Weights of a small contrastive audio-text model: encoder arch preact_resnet.
Rows from block 7 of the text encoder of a small contrastive audio-text model, named by matrix and row number. Rows with one number belong to one neuron. Each number is 128 + 32 x the weight over its row's rms, rounded and kept within 0 to 255. All counts start at 0.
After each neuron's rows are labels from the 100 texts, of 14976, where the neuron reaches its highest value: "tokens" is the input token at the peak. Only what is clearly more common there than usual is listed. The data: notes from a synthesiser with random patches. In brackets: how many of the 100, against the usual share in percent.
# fc1: MLP up (text_encoder.blocks.7.mlp.fc1.weight, 512x256), inputs 192-255
# fc2: MLP down (text_encoder.blocks.7.mlp.fc2.weight, 256x512, transposed), outputs 192-255

fc1.397 [139  87 167 147 128 141 198 154 162 115 124 114 142 117 130 162 198 112  74 115 139 109 124 163 110 148 137 147 154  78 112 155 139 146 127  85 168 137 153 143 165 153  67 120 152 161 133  74 139 129 176 125 154 131 123 156 165 157 134 182 108 118 132 128]
fc2.397 [114 131 134  96 134 152 190 144  55 123 132 141 114 144 140 171 134 103 156 148 113 147 152 116 114 116  99  83 144 132 166 186 136 103 167  96 117 106 134 120 135 127 143 115 147 114 181 152  88 152 108 132  99 146 157 122 124 126 125 131 106 152 112 108]
tokens: "-" (36 vs 4.2); "pass" (9 vs 4.2); "no" (8 vs 1.4)

fc1.124 [145 128 179 135 177  90 160 185 133 115  88 134 141 142  76 112 160 155  71  77 134  80  98 165 148 173 146  89 105 143  96 119  91 102 141 138 133 135  82 128 122 189 108 130 153 165  82  83 137 150 149 117 109 160 146 141 112 127 118 106 118 165 132 119]
fc2.124 [132 123 118  39 103 144 195 137 131 132 154 139 115 126 156 121 141  59 136 137 123 171 116 123 121 107 177 178 148 118 225  89 126 113  99 132 121 152 135 100 142 123 137  99 136 111 119 134 137 119 122 144 101 155 139 120 145 143 116 130 109 126 124 113]
tokens: "saw" (35 vs 0.7); "pass" (20 vs 4.2)

fc1.148 [151 129 122  96 136 140 206 139 159 144  95 132 147 147 132 137  91 158  83 100 118 148 107  98 140 134 167 125 151 105  99  94 128 158 110  79 143 182 120 148  73 141  91 104  82  87 104 128 150 115 187 110 102 154 165 140 115 141 135 165 132 136 133 143]
fc2.148 [ 91  71 142 105 129 169  89 156 103 144 150 200 130 135  97 108 149 142 131 157 120 141 153 115 106 119 112 119 171 164 171  98 133 108 128 142 122 100 140 152 126 115 122  92 119  97 143 152 160 134 108 155 105 138 166 128 172 126  98 176 126 169 110 112]
tokens: "harmonic" (36 vs 0.7)

fc1.167 [108  70 140  92 151 135 106 114 136 110 140 142 110 115  90 161 118 161  54 154 125 141  98 126 144 168 124 152 175 190 166 112 136 174  86 177 141 143 151 185  87 124 113 123 139 148 124 111 142 121 115 120 100 129 110 124  76 138 114 124 130 123 108 128]
fc2.167 [130 108 125 111  87 165  72 153 148 152 164 112 125 112 115  86 130  78 135 139 121 118 155 118 130 122 210  32 137 151 107 158 122 130  97 148 110 131 130 149 135 118 136 123  96 115 153 161  54 175 112 172 108  91 128 139 115 176 135 132 134 116 125 139]
tokens: "fm" (59 vs 1.4); "square" (27 vs 0.7); "modulation" (9 vs 0.7)

fc1.265 [ 75 104 208 147 130 128 211 125 123 102 125 186 128 133 112 107 124 139 131 139 217  92 123 181 223 146  65 142 123 112 144  88 137 131  86  88 169 120  94 141 162 106  83  89 142 138  99 102 125 117 160 157  94 137 136 136 145 175 138 158 169  74 123 142]
fc2.265 [105 138 116  57 131 142 208 128  95 129 145 129 121 133 185 140 138  98 147 146 118 127 128 113 110 118 127 148 135 122 202 132 112 118 176 122 124  82 137  80 104 118 150 128 135 113 101 154 187 145 116 135 127 155 152 118 161 145 121 137 113 147 112 110]
tokens: "no" (76 vs 1.4)

fc1.51 [155 141 170 143 150 162 143 109 147 124 136 138 165  99  89  99 147 104  76 123 135 110  86 153 209 143  86 150 108 169 132 120 101 172 120  95 144 118 144 108 203 162  72  76 151 122  87 103  80 155 154 177 105 128  88 184 167 124 115 127 155 129 118 151]
fc2.51 [142 113 146  97 110 138 226 147  86 125 160 127 123 134 139 149 126 119 127 140 121 166 145 139 126 115 173  90 123  88 219 168 108 103 162 120 131 151 123 123 111 136 132 108 141 142  75 113 157  61 130 110 112 159 130 120 165 133 110 138 127 137 132 116]
tokens: "no" (24 vs 1.4); "wobble" (21 vs 1.4); "closing" (12 vs 1.4); "low" (9 vs 1.4)

fc1.451 [154 129 109 130 109  85 114 119 114 142 140  97 127 154  80 159 102 186  64 115 138  70 138 142 175 195 184 145 157 102 111 142 181 168  77 149  68 146 147 125 121 131 114 112  49 162 102  76 180 135  68 155 146 126  85 160 136 109 100 120 155 100 165 196]
fc2.451 [ 95 101 115  89 131 132 107 138 138 103 110 137 111 130 124 136 138  94 136 141 121 132 130 104 103 109 121  97 170 184 184 146 137 119 112 142 120 110 134 156 111 123 155 131 111  89 141 187  30 209 102 182  91 175 175 140  62 151 124 109 140 131 103 129]
tokens: "<end>" (46 vs 7.1); "-" (14 vs 4.2)

fc1.358 [162 128 143 160 138  91 165 129 124  88 162 136 102  87 143 150 128 139  78 153 156 129 103 184 154 125 117 152 114  95 126 168 168 137  87  69 201 114 112 102 166 136  97  87 120 138  93  99 115 138 141 170 117 149 140 156 147  83 115 179 152  51 115 152]
fc2.358 [104 151 136 148 177 133 128 112 126 134 151  85 126 116 165 130 146  93 127 154 137  88 104 102 125 120 187  93 137 119 158 117 119 145  54 117 116  99 134 110 123 129 123 120 129 125 103 127 104 150 121 162 182 179 144 134 157 129 128 121 129 132 108 101]
tokens: "opening" (35 vs 1.4); "-" (22 vs 4.2); "fm" (15 vs 1.4); "closing" (12 vs 1.4)

fc1.380 [121 163 133  98  94 105 137 139 150 141  99 144 155 105  64 145 119 116  79  46 138 172 157 134 158 117 114 153 139 131 162 126 123 104  89 132 111 132 106  76 140 126 103  82 106 154 144 140 161 111 147  78 146 138 105 153 103 161  99 160 123  65 189 125]
fc2.380 [127  52 126 110 127 162 127 164 120 134 163 184 125 130 135 107 135 110 138 149 111 169 138 131 105 121 123  92 127 138  71 144 132 108 186 145 128 125 133 185 139 104 141  99 125 114 153 150 123 129 110 183 110  69 152 126 148 140 126 144 131 150 103 119]
tokens: "opening" (22 vs 1.4); "pulse" (17 vs 0.7)

fc1.158 [131 177 132  90 139  93 119 105  80 120  83 167 154  97  97 152 117 144 104 117 124  99 144 138 180 149 126 141  73 141  83 135 148 151 163  88 207 125  45 117 119 144  73 136 121 151 116 135 144  98 158  80 108 163  93 127 147 111  80 165 170 111 166 131]
fc2.158 [106 127 105 137 124 135  62 150 126 131 138 149 114 139 164 104 153  75 153 139 111 118 165 111 114 127 141 148 131 114  81  67 100  88 196 139 114  77 138  37  94 119 140 157 134 117 156 135 160 129 103  82 159 143 146 109 143 156 117 151  97 152 123 124]
tokens: "pulse" (22 vs 0.7); "harmonic" (21 vs 0.7); "<end>" (21 vs 7.1); "no" (12 vs 1.4)

fc1.292 [192 142 150 167 119  93 134  71 151  72 168 143 142 127 151 132 136  89  72  77 117 122 124 191 103 140 120  90  85 142  95  67 157 116  86  97 135 152  95  98 174 129 119 128 158 142  75 111 116 116 172 123  91 118  53  92 109  99 139 117 152  90 142 164]
fc2.292 [125 171 117   0 115 128 137 138 104 141 113 131 116 126 168 115 128  81 154 147 114 169 141 120 105 114 191 121 152 125 201 159 121 122 192 137 117 126 140  76  98 118 148 137 126 119 124 151 204 138 102 147 109 166 134 112 125 171 110 111 105 133 118 105]
tokens: "opening" (69 vs 1.4)

fc1.127 [127 121 156 149 108 129 145  54 119 103 154 126 154 101 154 157 108 126 152  94 159 103  79 108 169 144 128 160 106  78  88 108 131 224 168 109 124 141 118  29 150 121 128  98 137 139  92  93 172  56 144 119 145  80 127 158 121  84 164 158 159  93 139 157]
fc2.127 [119  86 131  92 137 154 153 134 124 125 186 101 131 135 137 102 146 118 138 156 114 136 150 120 117 113 186 137 133  91 216 156 114 125 154 122 124 105 139 149 122 117 130 180 136 111  63 124 126 103 125 152 110 116 133 115 255 139 114 146 123 152 114 122]
tokens: "harmonic" (46 vs 0.7); "high" (23 vs 1.4)

fc1.336 [127 173 166 142 101 111 147 122 119  92  76 162 133 133  84 129 101  91 104  97 166 144 136 177 128 149  76 128  90 166 132 163 166 130 164 105 184 169  86 121 168 176  90 122 135 140 115 130 116  91 184  69 115 133 145 117 136 124 118 137 136 113 198 132]
fc2.336 [113  37  96  74  73 158 139 130 122 106 175 140 114 140 184 156 134  67 146 148 113 127 138 113 115 105 151 164 153 104 145 104 115 119 189 124 121 106 144 125 138 113 158 136 122 121  84 145 140 119 118 161 112 126 142 111 104 144 121 159 124 128 128 134]
tokens: "saw" (26 vs 0.7); "<end>" (22 vs 7.1); "-" (13 vs 4.2); "pass" (12 vs 4.2)

fc1.110 [165 170 183 154 136  99 154 131 128 127 114 136 115  70 113 162  95 142 112 122 139 120 165 174 170 161 130 165 119 103 106 140 138 174 121  68  94 142 135 153 103 130  72  87  76  92 169 121 136 120 169  94 128 148 107 152 122 151 121 117 168 156 149 112]
fc2.110 [106 183 120 148 136 136 133 135 116 139 139 149 118 141 169 134 143  86 143 124 127 129 144 102 119 125 110 110 133 149 196 116 113  79 143 127 115 100 128  78 122 125 139 137 142 109 172 151  57 132 121  53 115 160 150 124  60 136 135 130 113 147 119 112]
tokens: "no" (69 vs 1.4)

fc1.40 [ 67 119 234 141 142  87 134  81 135  88  88 133 144 131 135 153  94 212  73 121 106 118 106 206 134 115  79 158 126 143 151 157 132 180  85  79 178 156 145 147 111 139  77  96  98 171 120 142 130 145 166  92 151 156 192 173 130 162 108 120 184 125 125 168]
fc2.40 [ 91 115 118  96 128 131 154 114 130 125 142 108 129 127 155 124 140  92 130 142 129 114  98 117 116 118 114 116 134 134 177 100 107 152  88 133 132  81 134  86 114 115 140  96 123 118 127 150 137 178 117 151 113 150 149 130 166 137 120 130 125 135 113 122]
tokens: "square" (29 vs 0.7); "opening" (28 vs 1.4); "pad" (14 vs 1.8); "hard" (13 vs 0.7)

fc1.107 [138 149 141 104 123  81 153 152 114 109  78 119 176 152  97  99 113 121 120  62 167  89 161 161 145 169 173 145 117 126 112 133 100 153 142 131 169 128 123 122 137 133 115 159 143 128 170 131 120 144 135 127 140 138 106 155 134 103 127 144 167 150  98 135]
fc2.107 [131 102 117 231 132 125 124 137 122 129 136 135 126 131  80 130 141  97 143 122 126 127 128 116 127 124 124 162 155 124 155 101 120 106 193 137 120 123 128  72 132 130 135 131 131 126 195 120 186 128 120  99 140 100 132 124 151 123 130 132 113 129 125 127]
tokens: "pulse" (26 vs 0.7); "saw" (25 vs 0.7); "<end>" (19 vs 7.1)

fc1.74 [180 150 131 134 101 142 157 178 100  91  95 119 108  79 129 157  99 126  87 119 124 156  73 192 143 153 107 124 176 100 121 219 162 143 123 117 143 147 126  98 155 166 141 115 176 142 153  91 166 103  98 146 138 105 116 128 122 107 149  85  91  80 137 145]
fc2.74 [139 159 127 133 111 124 182 131 113 135 113 122 126 130 161 159 128 133 138 125 121 144 114 128 121 123 137  64 134 119 119 161 114 125 255 126 123 139 129  96  96 129 142 140 132 133 164 140 255 114 125  99 175 128 134 123 120 134 121 136 118 129 126 116]
tokens: "-" (56 vs 4.2)

fc1.481 [110  99 146 104 122 110 141  62 112  89 133 177 139 117 130 145 118 103 100 100 190 107  96 174 153 177  74 146 131  93 122  55 107 131  84  80 185 134  77 109 161 161  86 100 143 182  84  67 162  80 161  87 149 121 111 154 119 107 133 140 184 122 154 160]
fc2.481 [116 150 109 114 163 145 134 141 111 148 168 138 116 136 152  61 152 101 148 163 121 140 153 101 104 117 149 156 141 128 123  81 112  96 119 141 114  99 140  25  86 115 135 127 131  95 122 144 132 144  92 116 124 191 151 120 152 150 110 126 102 159 110  94]
tokens: "no" (90 vs 1.4)

fc1.361 [135 125 174 144 132  63 156 130 129  29 129 174 112 119 125 133 105 145  84 169 137 120 152 133 165 101 103  88 120  94 104  98 158 177  91 123 154 139 131 167 197 165 129 138 123 114 135  90 152  83 112  92 121 140  36 148 141 159  94 106 161 122 152 196]
fc2.361 [143  96 132  79 120 124  97 139 134 129  84 128 115 127 111 118 125 170 134 142 122 178 153 130 114 107 168 141 187 127 181 196 122 120 152 159 116 250 140 104 104 128 136 142 114  94  79 144 156 123 104 126 139 201 124 125 135 125  83 137 123 142 116 102]
tokens: "square" (91 vs 0.7)

fc1.236 [143 135 133 129 133 129 175 125 157 104  90 129 135  80 144 200 105  85  73  93 120 147  80 178 145 124 165 102 116 139 138 172 116 139 135 138 145 107 105 148 159 138 113 134 185 173 111 142 119 106 182 178 136 125 128 161 154 111 159  87 143  66 145 150]
fc2.236 [105  94 102  84 124 126  84 115 105 114 141 144 113 154 171 136 156 110 148 161 110 118 134 117  97 127 109 195 158 134 147   0 113 122 109 120 127 132 133 102 100 103 161 136 101 130  78 134 226 147 106  92 129 152 168 106 162 144 111 140 124 146 125 142]
tokens: "pass" (31 vs 4.2); "opening" (27 vs 1.4); "hard" (11 vs 0.7)

fc1.249 [ 74 105 168 175 154 154  58 125 184 138 110  89 158 138 132  83 128 132  75  92 135 101 182 134 126 133 169  64 122 117  64  95 123 115  97 130 191 159  97 152 136 158 106 159 105 173 107  86  36 108 152 141 128 154  62 133  71 122 155 159 184  88 171 171]
fc2.249 [117 118 112 158 125 104  61 131 144 123  88 127 122 137 121 139 123 177 139 123 127 128 146 115 116 119  88 121 155 128  70  78 119 131 226 131 125 172 128  59  90 117 133 153 118 111 122 143 225 139 120  94 130 169 139 122  33 128 105 148 126 138 122 119]
tokens: "pass" (23 vs 4.2); "<end>" (22 vs 7.1); "-" (17 vs 4.2)

fc1.391 [117 106 150 112 120  87 204 132 108 101 135 170 144  78 115 166 131 124 104  88 129 143  50 178 149  91 156  94 117 163 144 191 143 114 138 129 185 122  76 119 132 176 118  91 177 169 108 171 146 148 185 192 121 100 106 148 125 112 141 108 115  86 140 124]
fc2.391 [113 130 104 132 115 113  61 110 146 126 132 145 118 151 128 127 134 159 151 120 119 112 158 111 118 127 107 100 140 141 102   0 121 109 152 129 126 186 133 134  83 112 147 151 110 104  70 147 194 121 110  70  92 144 136 112  61 152 114 156 131 149 128 130]
tokens: "pass" (30 vs 4.2); "-" (18 vs 4.2)

fc1.216 [212 101 100 123 123 122 163 101 108 141 152 114 128  93 114 129 116 177  61 140 163 163 128 111 192 135 136 143 158 140 149 133 154 174 118  99 128 167 126 164 139 178 117 124 111  91 106 146 134 133 162 127 174  95 135 156 107 110 117 163 167 104  99 132]
fc2.216 [ 94 128 139 157 112 155  74 143 149 138  92 151 105 134 142 141 123  53 143 136 129 130 161 118 107 127 161 172 153 152 135 103 148  91  55 134 111  85 132 181 157 121 126  94 110 106 242 120  82 142 104 168  74 149 145 131  81 157 175  96 112 122 139 127]
tokens: "fm" (56 vs 1.4); "-" (23 vs 4.2)

fc1.179 [126 103 160 150 117 116 147  92 147  75 109  99 120  89 174 206 102 119  60 131 160 168 111 163 132 127 101 107 128 141 142 186 140 187 111 146 141 139 108 176 176 173 134 154 156 187  71 122  87 136 186 121 172 143 185 172 126  91 176  94 178  92  99 113]
fc2.179 [ 92  67 128 168 126 132   7 146 130 134 133 127 129 153  70 109 138 149 127 137 127  77 164 122 126 138 104 164 141 133 127  49 126 112  50 143 127  96 128 136 109 122 115 143 111 124 167 120  95 143 111 113 106 168 142 127 148 122 133 144 128 148 139 156]
tokens: "pass" (24 vs 4.2); "band" (21 vs 1.4); "opening" (11 vs 1.4); "pulse" (9 vs 0.7)

fc1.246 [ 99 124 146  96 145 150 163 151 149 113 130 110 158 117 130 140  73 123  94 105 177 125  91 152 154 125 176 180  77  98 127 126  89 149 121 104 155 150  89 196 100 148 125  85 163 136 125 144 102 126 128 172  82 127 130 177 132 142 167 114 154  61 159 128]
fc2.246 [106 137  80  93 123 128  83 119 134 117 138 167 102 114 188  92 160  82 159 130 111 137 113 108 101 122  85  73 132 164 147  72  76  91 135 119 117 125 142  81  86  95 182 106 114  78 106 207 139 215  99 126 114 124 191 120 126 188 123 147 108 157  89 119]
tokens: "-" (30 vs 4.2); "no" (7 vs 1.4)

fc1.384 [131 142 135 187 117 124 103 118 151 119 143 140 148 146 109 100 161 141 108 141 120  88 149 113 155 101 121 190 119 111  88 103 180 139 114 104 102 151 128 120 149 162  57 150  70 130 110 118  39 112 133 101  91 142 149 159 131  89 110 169 123 133 178 167]
fc2.384 [145 133  94 111 101  84 100  93 138  99 133 153 103 126 150 137 139 157 160 135 112 146 164 109 113 109  71 135 194 122  99  62 140 127 176 137 108 195 144  81 127 113 152 156 107 112  68 160 208 129 108  61 153 150 129 104 107 144  80 172 117 150 131 121]
tokens: "-" (30 vs 4.2); "no" (11 vs 1.4); "pass" (9 vs 4.2); "band" (7 vs 1.4)

fc1.116 [113  99 148 144  94 148 131 145 124 122 143 105 148 161 107 190 185 139  81 141 125  78 102 165 151 122 159 114 137  59 127 125 175 146  92 134 134 155  92 157 167 124 158 101 104 165 137  75 158  78 136 115 119 116 148 144 115  89 125 130 197 116 128 183]
fc2.116 [103 127 118  92 127 142 123 146  95 134 109 145 113 138  82 115 159 117 156 152  92 139 170  91  97 101 139  91 200 119 170 151 111  99 155 146 108  93 147  44  74 127 154 157 124 112 144 184 163 134 102 104 129 187 158 105 132 158  89 139 104 166 119 102]
tokens: "fm" (18 vs 1.4); "-" (14 vs 4.2); "glide" (11 vs 1.6); "pass" (9 vs 4.2)

fc1.122 [144 150 135 107 100  65 157 116 129  59 110 141 158 132  93 142 107  96 122  32 156 115  70 141 207 151 150 129 131 108 178 171 106  81  92 118 148 161 152 127 123 146  67 108 123 146 143 100 147 131 143  79 153 132  94  95  62 161 145 155 130  79 126 136]
fc2.122 [163 138 104   0 149 127 137 124 116 156 161 101 129 115 150  98 140 120 156 151 114 160 120 109 120 111 119 124 137 132 139 157 128 151 176 121 118 148 147 104 102 120 146 126 128  99 105 153 193 159 106 151 149  56 127 119 201 163  99 144 110 137  98 112]
tokens: "pulse" (39 vs 0.7); "wobble" (17 vs 1.4)

fc1.146 [141 169 150  93 143 162 179  98 114 123 175 148 136 136 152 174  73 135  83  82 116 191  19 164 104 110 115  77 128 101 125 176 112 160 122 130 179 157 110 122 131 158 132  44 139 149 119 147 174 147 163 155 139 152 110 138 134  92 124 103 146  71 117 126]
fc2.146 [115 133 113 187 123 128  76 119 135 119 131 142 119 132 138 121 138 142 150 134 121 128 152 116 115 120  77 126 145 127  90  29 131 111 206 135 125 172 136 100 103 113 139 149 110 110  72 137 241 121 105  89 109 161 141 117  92 130 102 158 120 151 128 115]
tokens: "-" (19 vs 4.2); "closing" (10 vs 1.4); "pass" (10 vs 4.2)

fc1.496 [137 140 123 166 165 125  73  72 123  87 137 119 146 127  60 157  81 139 104 137 135  76 134 125 140 157 128  96  91 136 114 137 161 144 113  85 174 170 106 138 176 108 118 164 116 149 100  91 117 114 138 150  97 126  82 162 113  69 124 111 216  91  84 166]
fc2.496 [116  89 113  41 131 149 133 134 116 126 120 173 124 132  99 114 142 122 150 148 110 185 162 113 111 116 120  93 148 134  96 109  98 116 251 141 133  98 141  88 103 113 156 122 138 115 125 157 186 173 105 136  86  91 149 124 152 143 106 139 122 146 105 127]
tokens: "<end>" (29 vs 7.1); "sync" (14 vs 0.7)

fc1.0 [129  92 133 151 101 167 181 142 125 105 183 142  93  38 129 106 158 133  85 125 159 117  99 136 122 119 131 154 131 121  99 147 156 206 157 110 154 171 117 123 177 143  79  99  97 128 107 103 146  86 167 122 125 128  94 171 163 127 131 164 133 119 131 156]
fc2.0 [105 116 127  43 134 154 164 116 103 120 138 148 127 118 129 119 146 116 137 153 119 124 136 114 109 114 150 171 153 124 164 106 119 133 133 124 129  92 137  72 129 117 134  84 122 117  71 138 169 134 120 148 114 144 145 123 205 139 104 140 132 145 119 115]
tokens: "fm" (51 vs 1.4); "-" (27 vs 4.2)

fc1.219 [174 145  93 163 102 150 101 117 112 140 107 112 116 104 170 135 121  90 140  91 175 154 126 133 168 128  99 126 117 135  56 102 155 137 156 104 135 156  93 108 152 116 142 142  83 116 102 147 100 132 144 156 126 140  97 187 125 106 120 108  86  51 139 111]
fc2.219 [113 177 121 110 150 124 112 127 126 147 110 121 122 125 151 116 129  92 134 137 131 137 116 109 112 123 143 143 121 153 175 175 119 119  99 136 120  69 129 150 104 126 140 151 133 115 196 161  70 162 120 144 150 147 142 130  99 153 137  99 118 127 113 103]
tokens: "-" (46 vs 4.2); "saws" (10 vs 0.7); "closing" (10 vs 1.4)

fc1.156 [ 52 152 182 104 140 156 117 107 151 122 125 133 136 182  81 130 122 135 103 115 120 131 150 116 172 157  89 119  98 121 183 199 166 134 142 138 202 143 123 142 115 171 117 150 149 159 147  79 102 204 114 119 158  87  78 152 151 140 111  76  87 123 130 141]
fc2.156 [123 105 138  80 155 128 212 142  89 125 142  93 135 125 162 121 141 151 133 155 125 108 106 118 119 127 168 101 121 100 214 230  85 136 101 104 131 112 127 131 109 118 121 117 141 125  94 137 122 140 124 150 174 127 149 125 230 122 117 129 117 158 107 114]
tokens: "pulse" (31 vs 0.7); "narrow" (24 vs 0.7); "square" (14 vs 0.7)

fc1.178 [153  78 161 123 106  76 151 175 140  94 146 140 136 102  69  87  96 155  72  99 128 165 135 170 173 172 139 161 160 105 154 101 158 104 136 115 163 159 115 114 118 181  85 118 155 134 108  72 146  82 152 113 170 108  72 124 136 146 119 140 106  85 149 160]
fc2.178 [128  49 120  87 120 134 128 138 131 146 176 151 132 126  76  96 153 124 124 138 127 149 123 115 120 115 202 128 158 121 164  86  86 122 126 134 122 129 133  61  94 123 133  74 121 120  86 153 182 130 106 109 134 138 144 131 178 138  94 150 135 145 118 115]
tokens: "pass" (39 vs 4.2); "harmonic" (10 vs 0.7); "band" (7 vs 1.4)

fc1.314 [199 162 101 124  87 141  91 126 138 179 102  52 184 129  74 123  89 121 117  73 164 110 101 135 164 179 117 149 164 117 157 127 106 152 116 138  96 140 120 133 119 150  40 133 126 145 100 116 148 130 118 159 187  90  76 114 110 143 156 132 107 123 145 108]
fc2.314 [119 173 101  76 139 134 103 134 153 144 130 183 115 155 160 109 135  82 154 124 116 194 127 104  99 112 134 169 167 161 145 110 136  92 187 164 104  92 152  95  88 122 144 169 145  98 172 149 170 144  98 170 143 104 140 109  82 180 165 120  71 146  93 105]
tokens: "<end>" (16 vs 7.1)

fc1.365 [172 170 114 120 171 105  98  95 132 142 146 106 129 105 105 158 103 176 159  68 134 106 145 108 141 182 125 111  65 102 114  97 149 204 113  85 123  83 101 150 148 148 133 134 110 162 168 167 127  53 131 138 179  78  82 141 113 133 198 169 160 143 173 177]
fc2.365 [119  86 114 122 140 146 208 131 120 104 153 117 129 131 166 150 135  88 146 137 123 136 103 120 121 115 128 121 141  98 174 144 114 138 255 126 128  92 131 114 115 124 150 160 144 125 100 128 189 136 128 152 142  89 133 122 172 134 133 135 116 130 110 123]
tokens: "pulse" (32 vs 0.7)

fc1.42 [172 100 126 124 125 115  98 125 115  66  78 119 149 126 119 193 124 144 120 117 114  82 133 170 131 151  91  98 138 152  85  77 136 151 146 119 132 175  85 124 191 169 148 133 126 196  96  48 100 128 155 139  76  76 143 112 117  72 182  90 140 104 133 202]
fc2.42 [ 82  84 118 129 158 157 134 140 142  83 137 176 119 128 135 135 148 145 144 163 114 156 130 129  95 118  97 121 140 111  99  87 130 108 180 141 129 111 130 124 122 101 153 153 140 119  21 124 216 140 118 135 135 118 164 110 134 117 141 132 126 176  90 110]
tokens: "<end>" (34 vs 7.1)

fc1.284 [ 82 111 181 183 176 116 168 164 136 105 146 155 180 110  82 123 195 163  68 132 160 136  92 143 154 137 145 151 145  93 146 126 112 161 100 133 184 127 115 151 173 161  75 112 142 125 125  44 123 158 194 122 135 106 123 162 137 104 128 109 117  92 140 135]
fc2.284 [ 74 106 131 106 147 168 209 138  70 101 162 145 124 138 109 150 148  83 169 155 100 136 166 117 112 111 121 154 156 112 181 188 134 108 193 111 127  76 141 142 131 134 154 147 150 118 117 124 152 144 106 150  86 123 151 114 126 140 132 138 112 163 112 126]
tokens: "-" (21 vs 4.2); "square" (20 vs 0.7)

fc1.340 [153 151 155 114 126  61 161 108 122 104 130 132 180  97 152 141 116 159  81 179 195 111 104 198 147 120  75 194  87  81 140 111 129 202 118  79 174 163 121 124 134 126 102  31  90 125  94 117 131 103 149 128 156 140 138 127 141 170 140 136 151 105 115 139]
fc2.340 [ 85 128 113 142 129 139  44 136 140 103 128 163 119 147 107 112 147  83 151 126 114 132 175 116 109 127 169  86 155 128 166 117 106  81 174 157 124  97 136  81 109 117 148 197 136 131 113 138 121 125 104 123  85 150 142 105 117 146 132 136 114 153 130 128]
tokens: "harmonic" (51 vs 0.7)

fc1.43 [154 130 116 131 124  74 144  83 116 105 138 146  89  72 156 125 131 141  72 111 138 161  83 177 151 124 116 153 110  93 109 121 189 163  88 122  87 176 107 107 136 142 135  97 103  70  66 161 149 117 141 129 166  84 100 143  86 156 122 127 135  86 147 104]
fc2.43 [105 117 109  75 113 152 132 118 135 131 136 131 112 134 161 154 133  71 150 155 117 150 134 106 104 104 153 160 162 144 175  93 131 128  83 122 115 125 146 141 154 113 146 110 124 111 158 144 100 160 109 179 107 118 157 120 112 152 134 131 116 131 107 119]
tokens: "fm" (48 vs 1.4); "-" (17 vs 4.2)

fc1.301 [ 63 154 146 115 156  37 110 128 149 105 139 136 172 120  79  85 101 172 112 117 174 112 115 122 170 147  91 140 103 145 151 152 115  98  49 171 166  99 126 166 136 112  65 114 120 165 167 150 141 154  98 142 186  89  88 133 139 157 169  77  59 137 144 200]
fc2.301 [130 135 135  88 153 116 153 125  94 130 173 130 126 123 173 106 138 148 135 155 129 132 123 127 124 116  97 118 130 120 185  95 134 138  38 104 121 133 136  84 122 121 126 100 132 104 128 147 198 146 105 116 161 150 141 125 236 131 107 144 105 145 113 115]
tokens: "square" (64 vs 0.7); "no" (34 vs 1.4)

fc1.470 [163  99 128 129 132 142 202 130 117 123 175  60 147  60 119 108 132 130  48 133 149 173  86 113 136  71 138 163  88 122 152  85 174 159 134 138 156 146 120 136 150 170 113 145 139 125  65 127 102  80 193  97 145 134 113 132 173  89 120 138 175  74  69 119]
fc2.470 [100 129 144 158 129 144 122 126 133 121 129 128 127 131 122 114 139 108 125 150 125 128 159 123 118 114 167 137 153 111 143 122 101 137  95 137 128 149 137 104 123 128 107 129 131 131 135  97 121 104 113 128 137 162 136 122 171 135 125 138 124 129 137 127]
tokens: "harmonic" (23 vs 0.7); "-" (19 vs 4.2); "notch" (15 vs 1.4); "band" (9 vs 1.4)

fc1.235 [164 144 146 141 104 130 181  87 148 132 114 157 188  86 118 119 169 159  56 104 110 162 123 170 188 130  79 158  89 123 125  95 107 172 142  95 202 173 123  75 127 168  83 110 153 117 124  75 120 128 131 127 152 132 146 157 138  60 114 144 138 111 172 114]
fc2.235 [ 98  98 129 115 142 137 152 171 107 123 165 158 118 150  95 122 157  88 146 144 103 170 175  97 104 113 172 161 160 119 212 142  94  68 165 130 116  82 136 119 109 136 142 136 144 119 136 148 114 104 110 114 107 157 151 111 147 149 112 135 112 165 120 116]
tokens: "pass" (18 vs 4.2); "no" (9 vs 1.4)

fc1.450 [139 183 152 122  98 110 149  69 104 149 138 151 161  87 126 162  97 170  92 121 196 134 144 131 185 135 163  79 114 146 117 131 180 181 132  73 196 137 173 109 125 144  75 147 134 114  84 155 132  79 121  58 144 119  82 107 106 133  96  94 158 138 149 132]
fc2.450 [ 99 210 111  52 100 132  99 141 127 129 117 154 111 133 185 105 140  77 150 135 113 137 154 118 114 123 154 128 141 127 139  88 121  99 165 147 111 113 137  65 113 117 132 201 129 114 146 152 247 127 110 115 141 156 141 108 142 180 107 153  90 146 133 117]
tokens: "harmonic" (15 vs 0.7); "filter" (12 vs 5.6); "no" (10 vs 1.4)

fc1.41 [174 174 100  82  81 129 188 111 114 139 142 154 168  78 121 105  74 123  79  80 204 142  76 150 161  84 146  78  87 118 108 143 152 131 144 106 159 107 154 112 123 133 111  83 157 147 150 143 171  67 137 125 135 139  65 136 151  91 110 137 128  97 156 127]
fc2.41 [135 139 112  15 144 135  42 135 149 151 129 167 114 132 129  89 141 114 143 146 115 177 167 119 109 119 112 123 139 152 100   0 133 104 124 137 112 153 137  68 115 113 129 136 127  88 145 143 195 143 107 115 110 128 139 118 113 141 106 143 104 150 112 112]
tokens: "harmonic" (34 vs 0.7); "-" (30 vs 4.2)

fc1.360 [101 119 175 109  94 150 108 138 162 114  75 155 128 164  86 139 105 150  98  67 109 101 126 119 159 159 143 118 125 129 106  96 116 118 100 159 189 110 124 166 172 179 156 179 167 214 130  76 117 159 144 129 111  85 107 126  82  84 212  82 158 101 154 131]
fc2.360 [107 102 123 135 151 156  51 124 146 123 142 130 125 135  99 109 136 109 133 146 126 133 154 115 114 123 196 150 146 133 162  90 125 117 101 141 123 102 133 177 125 122 135 202 130 120  72 130 108 133 126 151 103 121 139 121 118 144 139 128 142 139 116 123]
tokens: "pass" (99 vs 4.2)